Weights of a small encoder-decoder audio transcriber: encoder layers 6.
Rows from block 6 of the text decoder of a small encoder-decoder audio transcriber, named by matrix and row number. Rows with one number belong to one neuron. Each number is 200 + 40 x the weight over its row's rms, rounded and kept within 0 to 999. All counts start at 0.
Before each neuron's rows are labels from the 100 texts, of 14976, where the neuron reaches its highest value: "fires on" is the input token at the peak. Only what is clearly more common there than usual is listed. The data: melodies that start on their tonic, played by one synthesised instrument.
# fc1: MLP up (decoder.blocks.6.mlp.fc1.weight, 1024x256), inputs 0-127
# fc2: MLP down (decoder.blocks.6.mlp.fc2.weight, 256x1024, transposed), outputs 0-127

fires on: " "
fc1.234,229,211,293,223,212,213,212,232,197,205,226,279,204,289,264,217,228,165,244,229,308,199,194,239,212,209,216,189,220,207,174,153,247,137,199,225,193,188,177,171,178,179,175,197,203,294,249,238,239,229,179,151,208,212,252,225,179,173,195,234,194,247,205,214,179,159,155,224,257,183,218,179,206,156,187,219,205,222,134,244,250,189,173,267,170,149,158,279,193,209,167,139,206,221,207,186,233,167,169,172,186,122,160,227,234,244,163,141,213,164,174,200,161,193,105,248,281,176,178,242,241,254,187,229,207,203,135,214
fc2.234,215,218,209,220,197,219,229,193,261,237,185,186,203,179,204,224,224,203,183,175,189,117,110,165,205,242,203,201,223,209,204,192,187,226,173,214,121,271,234,163,188,211,232,282,155,193,228,202,233,222,187,240,120,170,223,214,233,194,144,211,270,174,250,165,310,248,201,230,237,159,221,199,227,114,151,204,241,175,211,242,193,233,240,223,205,137,190,275,214,184,189,114,217,192,211,175,214,222,209,172,231,170,158,154,162,232,172,187,217,167,160,180,210,257,200,222,187,187,227,244,246,157,159,185,217,170,201,66

fires on: "<end>"; "b"
fc1.285,266,236,163,250,224,149,249,139,149,298,168,192,246,173,239,200,164,293,228,207,197,234,226,215,192,185,283,253,228,255,166,210,124,231,166,115,217,188,203,202,180,194,234,193,180,234,172,251,181,196,221,244,161,181,157,216,237,250,242,162,120,204,235,148,238,163,216,160,188,154,202,185,186,187,299,274,211,207,192,187,149,139,201,225,164,188,194,132,207,192,201,215,221,259,159,232,146,125,299,165,193,196,187,146,221,194,277,188,146,192,216,245,184,233,250,209,232,199,239,279,191,265,212,176,192,168,210,239
fc2.285,146,159,122,183,184,196,242,156,148,240,133,204,224,216,164,219,205,209,200,259,139,194,196,161,204,179,204,312,216,177,142,217,254,219,219,198,194,220,267,205,237,258,166,218,184,201,181,169,166,199,204,166,162,231,206,162,177,161,164,138,212,98,195,235,265,198,220,228,201,224,187,250,184,192,251,239,241,290,166,287,230,289,153,220,175,181,177,190,190,245,152,309,253,188,160,207,171,233,234,243,162,143,153,267,246,198,282,140,157,189,236,224,219,169,222,265,221,259,210,223,201,247,182,208,214,232,217,216

fires on: " "
fc1.428,212,211,194,172,282,159,152,216,148,206,209,280,213,210,193,157,217,163,130,265,186,277,184,219,140,182,200,248,162,228,222,176,213,133,216,245,231,212,141,88,207,169,230,110,167,202,194,226,181,192,219,210,213,278,213,283,183,227,259,316,209,248,222,258,157,211,154,250,248,177,147,205,230,211,187,222,171,189,214,186,205,111,173,168,152,175,249,192,259,173,173,222,226,189,231,175,165,151,226,148,214,132,180,161,132,175,233,175,224,184,154,177,251,142,151,231,304,181,228,227,118,221,220,191,195,170,149,222
fc2.428,228,194,235,171,200,222,216,272,163,180,155,131,181,169,207,194,153,230,118,126,194,258,221,284,132,147,217,211,180,255,138,223,186,149,143,182,190,174,242,183,167,178,243,222,277,290,176,238,293,235,274,207,190,220,232,164,189,228,201,181,224,218,248,208,148,192,209,237,180,124,220,166,267,193,269,111,200,124,213,162,231,161,168,174,233,220,212,188,252,201,237,171,151,257,236,272,146,184,166,185,173,212,111,165,184,229,208,187,243,227,193,269,225,180,178,232,189,205,202,196,226,188,173,172,113,220,190,151

fires on: "a"
fc1.667,193,209,160,177,225,177,266,243,232,222,172,192,209,176,167,211,184,169,207,155,242,250,240,142,209,211,232,136,186,148,142,203,199,204,248,150,140,191,197,236,225,213,221,254,200,235,323,224,187,130,184,231,245,277,223,213,103,163,220,196,169,131,153,139,180,238,186,162,284,200,170,185,219,246,130,175,240,171,198,235,141,273,146,279,204,245,206,203,149,219,141,238,258,197,239,219,136,177,261,260,211,161,171,165,222,122,173,199,267,182,190,262,182,185,155,259,225,191,189,222,198,148,239,190,205,141,167,260
fc2.667,225,170,243,191,135,113,199,214,242,218,158,238,189,239,196,172,230,101,205,172,221,258,185,246,130,158,208,274,203,181,256,251,168,213,222,179,267,201,222,190,231,260,210,169,200,206,299,122,287,219,191,182,214,136,197,241,205,176,175,229,234,181,191,200,234,222,217,164,213,215,128,228,204,198,198,119,230,130,206,234,170,162,174,213,175,250,235,277,154,189,268,200,245,266,216,284,211,252,141,159,202,211,191,273,119,166,160,142,270,175,212,164,150,187,237,265,228,209,184,222,248,137,219,86,227,216,199,201

fires on: "4"
fc1.600,233,250,269,239,158,282,193,205,253,168,222,267,203,240,227,223,275,196,197,244,148,241,186,217,213,285,133,252,225,259,215,174,163,227,178,207,140,184,238,230,186,168,273,217,226,150,254,189,201,214,261,156,176,219,219,211,154,187,212,255,285,173,190,165,275,198,227,212,162,147,190,252,188,179,243,169,194,275,163,201,211,158,166,227,199,204,153,161,135,206,223,266,191,168,204,176,238,113,198,205,212,217,125,190,74,221,174,157,166,170,169,233,145,178,171,183,189,249,182,171,218,187,154,219,199,197,248,172
fc2.600,234,189,188,225,199,175,250,251,175,156,180,185,224,148,175,189,247,206,233,265,161,263,129,214,275,231,206,181,282,121,236,195,202,190,134,216,139,201,302,165,177,193,243,168,165,159,152,165,179,159,183,238,158,211,171,225,255,157,247,259,220,138,233,180,217,185,217,299,242,241,205,231,229,187,161,196,166,147,174,183,193,213,219,264,178,261,173,238,227,253,157,177,299,219,223,120,226,216,224,201,191,190,147,226,164,153,222,237,161,201,183,184,198,217,135,190,158,183,191,225,187,232,230,230,199,131,233,256

fires on: "c"
fc1.609,183,142,189,280,151,202,224,217,184,201,230,279,189,212,230,198,197,161,216,256,264,252,170,280,144,228,155,247,206,181,223,192,293,232,233,185,242,156,155,159,143,109,289,236,233,266,178,202,244,195,141,206,178,234,178,221,143,227,211,235,211,133,190,145,221,208,221,188,187,218,204,211,232,203,155,224,181,146,244,245,187,280,138,239,219,147,224,165,225,264,183,179,221,195,188,117,166,164,239,186,157,160,192,242,146,205,190,152,182,185,228,222,225,297,291,186,214,156,180,162,252,146,205,230,191,243,230,205
fc2.609,129,271,208,162,151,154,169,199,193,191,246,117,246,162,221,219,188,171,109,181,218,182,171,205,196,229,268,246,198,137,286,180,153,167,230,148,119,211,221,199,190,231,186,231,214,176,147,211,244,172,216,214,134,174,186,174,203,238,185,157,182,239,212,322,223,199,187,116,275,216,208,174,207,270,206,215,129,234,236,125,188,239,211,155,183,114,215,185,151,221,242,240,88,227,169,191,229,282,227,240,216,208,231,185,240,259,201,195,209,171,202,234,167,216,133,192,256,205,207,193,147,218,178,231,210,218,160,217

fires on: "4"; "3"; "6"
fc1.205,226,158,181,209,230,215,198,158,194,207,195,234,183,135,143,192,173,176,196,288,256,237,157,196,203,195,222,190,247,213,204,176,227,198,192,186,203,184,198,251,226,141,244,201,249,157,171,201,242,200,193,239,212,221,147,195,218,241,274,228,269,202,232,268,184,186,208,216,126,166,160,241,159,214,180,199,230,201,162,170,144,167,169,180,159,231,189,249,193,221,177,181,218,278,184,222,202,169,157,168,192,193,215,73,217,219,122,194,173,200,267,161,127,160,187,198,287,194,132,203,189,186,178,236,184,156,194,204
fc2.205,243,193,195,190,202,246,219,194,219,141,221,192,165,275,235,192,192,234,230,236,172,214,198,186,249,137,172,224,196,138,257,230,190,132,269,173,207,204,136,212,239,169,248,197,197,276,220,211,213,145,238,180,210,225,211,221,247,250,287,160,115,156,274,153,207,215,216,172,246,105,154,240,180,237,156,225,271,167,259,229,305,189,154,219,179,166,196,192,192,208,186,215,268,142,245,169,183,186,207,215,102,174,178,193,221,162,146,208,240,159,255,159,217,214,222,137,179,219,179,151,231,223,152,199,222,282,275,172

fires on: "f"; "g"
fc1.307,223,148,215,185,165,169,202,183,204,212,240,223,317,203,165,132,203,194,221,181,191,134,165,147,186,209,228,191,209,204,189,209,260,223,187,127,167,208,233,220,180,134,180,156,218,272,170,183,196,211,141,238,213,145,238,167,226,245,171,209,265,215,175,156,253,158,153,187,206,245,244,244,175,134,211,214,219,146,208,277,208,160,208,177,212,171,277,234,281,204,113,189,190,143,211,257,185,173,171,181,268,133,170,173,227,199,121,199,210,215,130,149,106,166,151,239,172,163,190,191,174,97,213,201,185,231,171,208
fc2.307,186,257,182,262,237,225,201,162,220,206,195,180,242,168,188,188,149,229,188,287,227,219,174,221,254,91,201,201,218,185,190,231,219,244,246,206,232,139,163,128,199,229,119,164,158,174,222,211,209,225,175,198,164,221,151,199,312,200,165,232,277,183,191,271,202,191,118,158,218,194,173,183,197,225,175,276,200,149,170,168,219,181,194,219,211,169,235,189,160,151,295,245,210,209,275,176,184,209,298,281,260,228,175,198,181,257,203,246,98,191,218,184,244,216,184,218,250,120,213,215,225,273,202,223,203,221,191,151

fires on: "<end>"; "f"
fc1.157,249,146,151,158,116,201,140,188,206,248,249,162,167,171,163,232,154,213,205,182,286,308,279,180,198,213,207,183,231,272,146,194,246,171,201,262,181,209,204,211,187,192,147,247,219,147,304,245,233,196,234,160,214,216,152,224,232,190,224,159,226,205,140,161,196,269,245,207,240,203,198,216,193,125,202,234,247,201,209,167,206,275,220,187,214,126,211,190,219,223,197,118,209,192,159,224,154,241,195,276,161,227,223,196,130,210,197,221,189,163,195,163,247,235,198,163,204,199,213,117,141,266,178,219,138,170,233,112
fc2.157,228,216,163,183,170,152,237,224,206,212,92,258,197,182,247,195,200,147,198,201,292,216,198,221,198,253,146,153,193,270,193,241,183,213,192,226,206,182,133,155,193,200,216,294,206,264,171,223,207,228,156,274,251,188,196,201,182,211,208,154,203,212,135,162,203,188,222,254,168,187,186,207,208,156,242,200,195,138,170,190,181,183,213,189,195,202,205,209,115,181,257,193,160,197,163,219,242,229,138,229,198,206,168,186,204,235,296,208,144,221,202,213,192,157,227,220,193,187,167,265,147,169,243,155,239,187,251,216

fires on: "4"; "6"
fc1.459,132,232,198,144,184,193,265,236,174,143,162,242,202,222,214,203,207,163,228,156,105,204,206,226,160,218,250,194,290,212,266,213,233,236,160,208,177,120,237,148,202,202,266,222,277,130,157,169,170,176,213,94,197,252,158,133,129,235,234,228,196,217,219,146,233,226,130,243,116,200,176,153,183,175,188,186,187,225,196,178,160,206,213,203,270,162,185,226,177,240,168,175,219,202,208,199,248,215,178,191,157,241,224,169,195,144,143,148,127,188,204,196,205,186,234,169,165,216,208,200,188,173,246,165,95,189,173,165
fc2.459,147,201,235,167,241,233,177,155,215,199,216,158,205,224,176,214,176,149,237,184,171,174,265,189,168,241,213,189,197,294,204,156,196,301,242,215,152,203,164,269,237,191,247,266,130,176,228,196,258,177,194,150,185,150,212,174,172,179,259,169,83,173,233,234,182,154,146,200,221,277,202,197,166,258,235,254,177,234,184,202,136,203,229,221,222,206,250,188,270,186,172,225,264,207,141,163,210,206,223,159,222,174,213,329,206,180,183,175,113,208,179,224,249,261,244,191,211,182,210,225,223,187,194,246,130,211,263,170

fires on: "a"; "d"
fc1.356,166,287,173,186,241,246,243,175,229,274,124,230,249,265,175,206,259,179,181,211,207,266,157,173,201,216,200,215,196,216,184,231,245,240,129,197,175,238,186,143,169,194,214,135,206,189,162,161,208,221,165,213,185,167,218,193,184,105,202,156,174,204,206,205,178,247,213,140,217,196,198,266,224,193,218,167,195,220,166,239,213,133,243,221,182,230,186,206,249,208,202,152,175,127,132,199,218,200,157,201,287,196,210,167,255,230,233,197,187,206,255,234,198,248,221,166,221,204,215,180,277,224,213,180,214,119,177,79
fc2.356,218,190,248,276,107,172,216,193,167,253,173,216,219,195,204,215,215,239,233,178,234,182,250,181,271,220,176,178,189,222,216,125,262,228,195,193,170,176,204,247,279,156,125,222,134,184,160,270,262,175,234,229,114,202,217,250,196,249,243,209,199,108,233,209,142,230,248,149,181,189,228,253,239,194,220,160,188,143,144,213,257,173,236,227,156,244,188,217,111,221,216,213,212,207,224,152,248,181,159,233,238,146,151,149,223,134,209,182,170,246,229,176,159,177,187,238,147,239,206,154,187,259,247,199,134,204,200,178

fires on: "4"; "3"
fc1.554,245,184,258,192,163,197,206,109,208,246,171,178,257,192,173,208,188,191,244,237,232,212,210,259,144,178,261,103,148,201,267,149,168,164,264,269,223,173,155,176,158,186,251,201,213,183,202,226,252,252,151,267,160,175,169,257,215,210,183,146,291,177,143,167,254,174,216,168,219,189,217,166,226,247,143,169,143,214,248,166,217,174,217,246,157,220,241,220,290,228,222,176,176,211,161,246,192,224,102,236,174,195,116,255,155,202,156,209,147,227,167,271,187,151,173,175,200,137,205,206,173,207,224,256,173,173,166,168
fc2.554,185,128,203,196,209,209,270,201,236,248,153,216,124,179,193,130,147,170,174,211,107,236,214,321,227,286,197,161,227,236,221,212,259,264,181,168,239,174,167,88,223,100,201,219,172,225,145,190,130,162,193,261,153,191,172,235,188,165,170,177,145,243,171,233,225,127,245,230,265,222,207,156,234,206,189,157,143,161,175,204,217,217,198,213,256,198,171,263,259,189,223,193,156,224,255,164,149,189,196,193,220,201,97,174,183,162,173,213,230,153,205,248,167,182,221,183,233,154,175,119,118,243,266,168,272,254,204,186

fires on: "4"
fc1.160,234,220,191,287,215,138,190,205,236,192,220,260,184,173,206,231,238,152,257,155,134,209,234,168,211,224,145,194,124,196,180,148,251,130,244,112,193,213,237,230,253,212,117,235,202,239,205,225,182,145,143,179,180,176,233,261,141,184,216,172,171,160,191,193,139,217,270,132,272,175,220,232,243,208,222,219,253,167,145,244,148,212,185,182,168,223,207,222,274,205,243,209,197,254,241,186,187,192,207,170,202,168,174,87,211,259,281,203,206,202,209,175,187,190,192,219,181,229,214,211,267,135,205,202,311,211,164,116
fc2.160,177,173,208,253,183,210,225,219,222,204,240,160,128,220,233,277,197,177,201,224,229,235,125,203,154,173,204,176,146,190,235,178,212,190,195,249,124,220,180,235,232,146,222,275,266,242,252,198,213,217,273,170,154,225,186,192,159,201,292,179,224,191,249,166,171,172,254,206,222,198,222,125,160,187,253,180,128,241,169,194,196,231,159,218,192,238,186,256,208,221,231,191,155,247,259,161,159,227,214,237,221,280,165,128,254,214,241,203,225,172,126,188,190,215,150,175,128,200,210,153,202,141,173,217,241,159,186,268

fires on: " "
fc1.101,169,169,204,190,211,230,193,249,198,182,115,236,199,279,226,194,200,264,84,163,208,192,167,274,186,196,202,289,208,211,189,256,163,229,215,173,185,208,215,293,132,209,228,131,184,146,255,220,146,227,183,221,136,251,123,178,298,211,129,211,200,239,259,199,177,248,276,204,192,194,273,211,136,168,195,215,205,215,168,265,237,278,108,237,217,182,220,219,219,181,134,166,234,193,184,236,157,162,155,225,185,236,180,128,215,213,204,208,184,182,225,213,207,235,222,214,164,169,176,175,276,270,180,168,251,237,164,226
fc2.101,194,176,200,176,178,208,222,225,243,224,180,183,204,122,190,188,183,198,225,256,234,239,266,210,196,179,247,168,186,240,248,172,189,171,191,211,165,140,209,173,156,140,226,193,214,198,180,272,252,229,266,128,243,271,167,184,230,165,192,186,294,220,150,228,249,232,163,245,197,214,202,198,249,163,222,129,162,225,256,162,177,227,213,216,160,146,202,157,236,207,136,198,185,254,244,211,182,192,164,170,183,155,240,229,178,213,259,243,249,168,190,131,124,227,191,213,194,217,237,132,174,219,222,222,210,213,276,175

fires on: "5"; "f"
fc1.604,225,214,195,116,252,156,191,221,222,175,214,248,190,240,239,126,238,194,221,179,164,307,243,123,198,207,137,157,201,194,193,145,188,196,148,229,177,94,184,227,129,181,182,130,237,219,200,194,196,287,165,227,221,172,170,224,175,182,272,140,246,275,205,181,220,240,197,161,164,197,268,204,217,255,175,128,189,188,193,227,278,137,179,153,245,203,107,214,237,190,153,258,203,154,167,258,138,196,168,200,213,307,137,199,238,224,221,222,159,239,138,193,166,203,156,213,156,162,239,281,221,211,236,226,206,198,159,225
fc2.604,193,235,252,194,136,153,249,194,151,141,160,166,156,192,116,213,171,185,190,215,201,265,136,228,234,187,218,246,178,269,217,221,237,224,228,216,210,195,192,180,149,236,201,205,288,192,249,236,222,279,182,181,179,269,207,226,157,217,206,239,239,110,225,199,212,193,192,208,235,182,159,133,208,183,210,223,169,260,171,147,224,158,217,170,192,212,210,135,170,225,240,193,244,142,222,267,191,183,263,204,221,201,181,156,177,193,147,119,230,151,200,194,167,188,229,235,239,185,207,221,233,174,127,275,228,133,211,154

fires on: "a"; "<end>"
fc1.140,196,176,214,172,218,122,243,219,198,159,97,226,237,192,199,180,170,182,264,220,211,192,248,214,226,222,239,197,179,208,205,155,158,224,190,192,228,110,135,226,199,264,196,181,197,165,270,205,158,209,133,180,222,179,201,175,163,213,207,159,141,233,181,238,330,200,170,254,180,113,316,242,268,202,149,250,151,212,176,261,198,235,200,207,267,174,207,159,257,246,172,280,285,177,185,179,214,216,191,209,238,232,180,113,229,165,211,254,238,223,227,182,159,234,278,215,155,221,177,189,233,267,200,190,187,225,231,127
fc2.140,119,227,232,227,268,150,143,208,240,220,190,195,228,142,194,200,192,240,181,317,137,236,175,194,181,175,227,210,230,173,210,240,227,231,157,160,177,264,180,175,200,240,119,190,130,170,238,210,196,229,188,270,248,269,238,179,149,147,216,210,203,248,164,196,172,228,139,138,205,209,205,213,226,239,175,202,190,226,227,219,216,196,267,214,246,144,111,261,181,182,164,174,208,227,133,204,64,230,202,219,236,230,123,226,175,214,238,185,191,132,229,237,209,193,215,225,269,150,174,196,196,156,133,187,304,269,291,246

fires on: "f"; "c"; "<end>"
fc1.43,171,212,215,137,270,137,149,211,238,158,257,231,229,203,190,185,155,173,290,227,195,175,188,176,230,214,206,247,207,219,209,162,157,250,152,225,158,167,205,170,167,160,194,193,185,137,161,241,209,188,234,171,218,242,204,164,114,168,189,149,208,142,129,246,179,146,181,240,209,268,158,213,143,154,283,215,173,221,240,209,219,135,202,226,200,231,165,261,171,208,268,228,229,138,281,190,207,239,184,173,153,117,126,136,255,270,239,213,193,254,226,212,265,189,172,239,177,205,207,239,150,156,250,184,191,241,193,205
fc2.43,173,238,229,148,215,209,263,299,163,164,107,178,135,156,153,185,260,223,211,237,143,287,151,157,293,182,149,216,195,279,204,153,192,159,214,238,216,283,218,225,205,190,185,228,194,199,160,172,199,198,157,174,157,208,170,225,140,251,150,172,245,130,129,205,216,167,176,258,230,183,202,173,198,253,125,189,239,277,191,225,205,160,238,120,194,124,260,198,190,149,182,199,201,254,229,184,225,237,137,158,151,228,180,249,221,125,166,177,201,203,242,259,180,205,246,185,274,201,197,166,201,173,256,273,142,241,157,259

fires on: "<end>"; "a"
fc1.418,172,203,222,191,255,230,289,238,152,137,248,135,257,165,145,150,221,250,178,178,178,182,183,164,166,172,192,181,178,175,139,242,165,221,271,253,167,234,228,248,228,223,192,208,219,134,231,184,268,184,125,192,216,244,184,212,141,189,127,141,197,186,151,208,184,222,193,232,198,191,186,238,204,220,162,192,235,234,231,198,158,214,163,172,186,196,235,244,188,245,248,205,220,211,192,152,236,213,259,167,203,247,148,221,265,182,255,213,223,213,169,234,206,167,234,235,262,257,179,203,155,223,192,189,275,238,197,225
fc2.418,207,206,292,235,207,184,131,203,160,155,225,203,190,237,290,240,307,169,211,262,159,152,138,228,169,215,190,205,236,157,230,244,215,250,174,102,220,226,223,189,176,253,203,175,205,191,144,242,167,89,243,263,190,195,165,216,284,125,259,167,204,192,219,191,141,189,203,184,216,199,230,206,218,267,183,93,182,210,238,191,267,227,189,171,173,228,143,243,223,270,200,146,160,193,153,175,132,145,167,227,195,201,241,216,155,271,214,205,194,207,155,241,193,220,282,234,205,86,170,175,272,158,222,192,157,191,173,194

fires on: "4"; "5"
fc1.619,250,222,173,231,243,229,197,185,174,189,129,112,160,277,168,276,134,249,175,167,183,190,221,243,169,198,152,174,194,159,180,193,185,212,221,175,233,210,157,214,172,222,226,145,163,221,245,222,223,222,219,195,164,267,156,179,268,219,225,151,220,191,188,189,150,223,207,188,192,170,237,215,290,132,234,211,162,214,221,191,257,310,190,216,203,167,208,234,261,210,187,176,209,184,152,201,107,224,157,211,210,187,174,198,222,141,200,231,236,233,170,185,209,202,188,231,223,179,120,256,134,239,239,186,175,174,229,107
fc2.619,216,281,231,213,244,173,125,169,197,215,177,148,171,157,178,222,191,221,189,214,207,140,169,196,180,223,195,177,262,150,235,222,211,128,227,175,200,216,210,188,231,186,223,227,111,186,232,211,235,251,171,208,205,194,179,172,234,201,176,211,255,168,158,181,197,201,167,273,213,279,250,215,242,202,157,160,199,206,177,235,204,199,194,252,167,153,150,187,243,234,221,222,260,129,179,198,174,193,176,235,230,212,193,271,211,91,217,167,205,192,204,211,186,183,152,213,197,206,135,243,220,209,210,179,207,164,159,159

fires on: "f"; "2"
fc1.454,245,214,247,209,251,153,189,218,157,140,250,185,183,255,203,206,143,262,142,252,200,274,195,259,176,207,199,175,140,183,206,208,238,172,223,260,147,174,163,187,234,192,200,176,223,227,190,186,169,222,157,165,251,240,192,178,232,213,230,188,213,164,151,204,189,172,135,200,120,168,216,195,210,113,172,115,212,200,172,246,183,167,192,250,217,158,209,207,228,134,157,278,202,150,223,246,232,163,210,236,204,144,220,244,206,206,282,232,208,258,209,213,233,251,233,145,241,166,241,169,155,130,208,262,188,210,163,152
fc2.454,191,176,200,137,244,245,196,218,217,270,208,199,260,179,270,229,142,76,203,195,230,154,215,199,181,254,199,174,177,177,119,238,173,173,243,127,194,159,267,187,313,228,158,153,191,193,298,147,221,205,176,201,250,120,163,179,138,269,233,258,231,208,222,200,183,178,199,146,214,235,139,214,195,166,227,225,191,194,192,270,201,182,134,180,227,214,227,170,198,228,164,199,232,232,259,218,229,224,212,184,219,226,205,230,235,165,158,240,143,188,238,187,231,152,213,158,252,179,189,213,145,163,225,173,146,180,165,167

fires on: "c"; "f"
fc1.469,158,198,147,192,164,162,183,187,210,215,176,216,203,159,233,222,182,258,189,194,124,160,177,198,184,124,196,228,191,251,166,192,220,170,183,264,228,195,152,244,199,176,229,157,187,112,248,119,209,266,232,154,168,233,251,200,198,208,178,166,192,216,241,155,220,217,193,227,220,194,166,187,162,244,208,209,267,128,268,210,155,192,136,233,194,200,251,225,194,255,293,138,237,215,192,202,213,184,210,251,171,268,146,129,234,247,116,180,259,221,161,243,232,204,151,195,299,258,248,195,151,200,176,255,209,194,264,296
fc2.469,223,205,236,250,225,292,228,225,147,219,215,218,224,87,195,236,228,212,194,240,334,234,239,160,158,221,206,181,221,144,279,175,158,198,217,109,175,192,144,249,189,98,158,179,270,237,155,244,208,176,176,233,245,185,169,246,151,244,230,222,227,179,198,232,168,208,147,187,197,182,219,142,195,179,169,143,228,262,168,201,212,250,196,213,194,169,189,235,169,185,105,184,158,276,207,223,168,161,227,179,223,205,213,255,233,222,269,274,147,200,196,206,171,176,198,244,125,194,105,268,205,171,197,221,266,248,193,223

fires on: "c"
fc1.116,198,211,237,188,180,135,285,134,195,157,203,257,157,221,251,190,211,125,248,265,282,171,197,160,234,303,207,189,236,92,194,206,114,259,258,235,189,221,250,246,189,168,254,172,199,162,129,193,153,235,209,195,228,242,121,213,175,159,166,186,242,203,244,58,154,224,147,164,244,114,220,207,182,232,224,176,196,257,154,159,209,225,177,262,125,199,253,186,212,219,179,194,210,216,260,148,121,190,158,216,200,201,290,146,265,233,149,259,254,184,263,168,181,150,175,174,160,234,246,178,258,209,251,153,237,188,238,135
fc2.116,224,222,279,189,212,223,250,211,199,162,260,189,153,150,238,207,193,235,164,185,246,243,248,163,173,233,212,195,218,248,233,248,232,245,212,129,183,231,236,181,143,223,213,201,262,218,75,215,139,168,188,162,260,210,199,204,179,258,185,138,180,202,275,254,201,189,178,160,192,167,198,240,138,208,213,254,242,141,212,206,215,145,187,155,177,223,169,211,187,293,217,201,164,193,223,228,138,93,194,198,179,236,205,197,170,199,217,194,295,157,183,168,155,183,196,205,242,197,196,190,195,237,218,175,240,261,216,231

fires on: " "
fc1.318,190,253,285,198,163,179,262,202,257,274,257,227,177,187,210,237,228,193,201,186,241,252,192,179,185,211,240,246,175,274,164,165,191,317,215,179,222,215,235,161,222,210,215,140,154,225,220,202,201,208,181,163,229,102,171,222,233,239,168,220,201,248,237,144,257,195,222,133,211,211,182,255,211,172,220,214,175,214,208,217,151,147,221,205,188,158,251,222,247,216,272,190,217,187,259,151,162,197,170,253,193,186,178,211,224,205,250,235,219,185,329,131,195,241,165,204,154,165,222,220,271,150,217,233,217,176,222,177
fc2.318,239,244,251,211,252,203,205,241,179,146,185,152,193,171,207,230,171,197,115,193,211,151,191,246,170,100,208,139,155,202,246,150,213,218,232,160,200,217,136,188,201,219,225,217,289,169,281,155,173,250,139,162,194,194,219,216,202,256,194,266,185,103,192,197,198,228,199,219,172,159,195,137,221,257,193,256,166,221,177,208,234,228,297,265,262,195,257,201,197,208,204,156,216,190,155,127,179,160,213,259,194,205,218,172,231,178,235,210,199,183,219,132,235,216,229,214,118,191,207,172,221,165,236,178,226,176,208,181

fires on: "f"; "a"
fc1.468,214,204,173,181,185,103,266,192,137,186,193,182,193,182,177,195,132,235,202,229,231,206,160,244,243,214,174,204,228,220,216,205,216,140,240,160,267,262,151,227,218,211,228,207,176,186,261,257,187,229,229,167,192,247,196,235,146,234,209,191,152,172,203,112,149,184,221,175,188,297,205,121,222,269,153,164,193,142,232,184,148,141,224,178,202,243,205,233,280,232,205,145,175,216,222,238,172,212,222,189,161,132,139,130,203,205,211,181,128,172,283,204,166,212,132,157,223,173,172,174,182,194,155,207,213,208,166,162
fc2.468,130,156,242,274,186,208,206,194,196,257,224,131,161,159,192,207,164,226,243,240,191,216,204,187,219,141,185,134,227,153,183,186,306,175,179,260,237,265,207,193,187,208,198,175,189,227,211,202,122,228,257,138,217,217,222,150,145,188,167,150,178,159,198,232,287,199,198,189,137,249,192,110,39,281,198,270,184,201,199,232,215,191,211,199,262,232,234,167,211,216,205,172,226,201,181,177,163,206,200,225,161,272,174,239,172,209,265,225,246,189,255,196,217,192,178,215,189,163,188,169,294,225,274,218,239,200,304,172

fires on: "5"; "#"
fc1.557,209,232,164,189,149,209,235,134,191,186,157,230,120,212,274,176,159,293,173,227,259,248,148,168,204,162,171,212,182,203,160,213,195,302,245,143,138,192,279,191,223,181,207,151,145,177,203,193,197,178,181,292,215,255,189,246,213,182,213,203,175,234,272,172,217,209,190,226,259,277,202,275,177,172,142,211,153,226,190,213,152,173,189,181,224,222,198,249,116,208,151,160,146,182,124,181,153,224,214,211,249,277,116,193,195,209,224,214,245,173,189,206,138,218,194,213,189,161,196,218,281,116,226,166,257,204,266,208
fc2.557,169,140,267,137,170,271,150,260,164,112,141,144,189,199,196,230,167,208,141,159,216,127,167,245,197,173,238,150,216,152,184,181,207,131,120,175,232,216,174,183,183,161,170,238,254,191,255,190,199,265,150,180,150,231,177,194,232,162,236,259,186,249,168,145,190,222,233,263,234,175,157,142,174,230,154,110,198,199,208,179,186,230,227,154,222,201,198,109,228,233,235,215,234,264,181,165,213,148,160,158,254,173,193,227,193,178,198,222,253,174,193,135,236,169,153,156,133,219,253,206,185,226,195,207,189,219,160,228